config.toml
train_examples = 195000
vocab_size = 15
encoder_patch_size = [8, 8]
decoder_mlp_ratio = 3
decoder_fused_qkv = false
decoder_positions = "learned"
learning_rate = 0.00076
epochs = 23.4
warmup_steps = 1190
Rows from block 6 of the image encoder of a small encoder-decoder image transcriber, named by matrix and row number. Rows with one number belong to one neuron. Each number is 500 + 40 x the weight over its row's rms, rounded and kept within 0 to 999. All counts start at 0. Numbers have three digits each. After the name is the row's rms in percent of the matrix's.
After each neuron's rows are labels from the 100 images, of 14848, where the neuron reaches its largest size: "peak on" is the class under the peak. Only what is clearly more common there than usual is listed. The data: seven-segment displays showing three digits.
# u: gMLP up (value half) (encoder.blocks.6.mixer.u.weight, 768x256), inputs 52-103
# v: gMLP up (gate half) (encoder.blocks.6.mixer.v.weight, 768x256), inputs 52-103
# out: gMLP down (encoder.blocks.6.mixer.out.weight, 256x768, transposed), outputs 52-103

u.226 090:435592481490515415520501544519529432506580426499492498467539511442430477542516474569520564490445467524543530471529505551449441488532413528454488471551543418
v.226 099:501501594439528583432541510454511594550521479509527475581492487469495528512462393459498597546498449534487485519514559509516547505514461511491529482474538510
out.226 068:468514456438539506460505540453538484453570447564484476442514538505485543536510550582468573508496428528583511484459538481476479453494428479572436502555500479
peak on: surround

u.760 102:470571534492491566438482535575519544536545538440410435515568493493447505529481525494513561554478511453547514499463564500524445467449484501542497534557612450
v.760 108:572495525570449597526570523498467538550528556522438457467508443538506467531494518449528507526536441551573541523519489557535482413504511508505431464493490514
out.760 105:519514511500518528562515491573548499500531500544437465436482481527500532515449556515539530603552474526545426482538526510461465473513552454532451486470496501
peak on: surround

u.712 108:481459470450501582452493527442481427481503495583443495539414500518459426482427474469463502483450483534481543521526480534516458490463529507513456527545475534
v.712 107:525544530463537566499466454466496464493475463455537474472420431510471468538588532430443441446537442495441499507485470541541426455496500465483506492515494502
out.712 130:460534571454499510470457537510530497482451514460434418472540554529535498466455544495537552534514558494546499476441475502490487530502548502544476450544504501
peak on: screen

u.483 089:522477532480512465487504472535511493491539506503541503462403516494517521467485454529487447522473483552505524472507557512494521540534420444515523536491540450
v.483 095:549487517432506478437454527502546540531497499532504604478510553503505524521521453412520623534537485549515473535437454417492512544478422481469509467470496504
out.483 061:401524486491622535487528426447536510479469547576522577508530453510490494440532458493478529425540451465541526478466488434491437559516530493526489528544498463
peak on: surround

u.289 102:557505506483464493486492483516473531484543475489444538494537519539502561478430527463498439521545438514440562471398489458460522614504450533507503446528557439
v.289 105:486496467521501501470510482490538486474544465511561475480496517481468546495482500541435569489432451446454561478467479506492530524547462546549498472525458570
out.289 138:487547503507429494513453523458484484514445375461468464481508513473471503447533574538564439509437531480472449506558524509525594431473500462526467545520485495
peak on: screen

u.184 104:452525458500436516512511434511500523458470535435535517392492514527471550457501487495486481430567515439500505485496540473537538540527509473509482501492535507
v.184 105:500487472452535499438495505500497526506511477543481539560511477486544551472497495490446616522510481574487497477439513473507436493514445533451491552520486516
out.184 074:488510453432517467492519439483487511524398565518517558497471463497538583513520554540498529522493521445465519468510535570445501490465472498536510496496527493
peak on: screen

u.105 101:478488514478488570499534461420496448416555503443481557506535459515467487491548522459433477390492578460507499531456479450500517519422483556506491506492479515
v.105 088:408473530553567498503499482449436500462541489563565521545510538513512472483456518405494516488466469497512486428484439487517435544523486507483583546445543538
out.105 077:496588506462450487554530443454554470553595540535522473524488450569573488543466508497434577480521507574482537559500517437511449505561491528474532490501496504
peak on: screen

u.424 104:477504495474484459481514473512547503523507497466596503530503580514550569545526527466424546466504502523466483525483454463552472605523452491427489449456499486
v.424 113:509503523456543536477464503574510511464536467513494427534528431477487526476578552464579510501482416570489463501542543528506495513537476530493462543442469526
out.424 121:489480445543468512502499470451550524481512511504533543539523552446459417491553461478528449479463553481443528521532546519582458515479498538471519495486520505
peak on: screen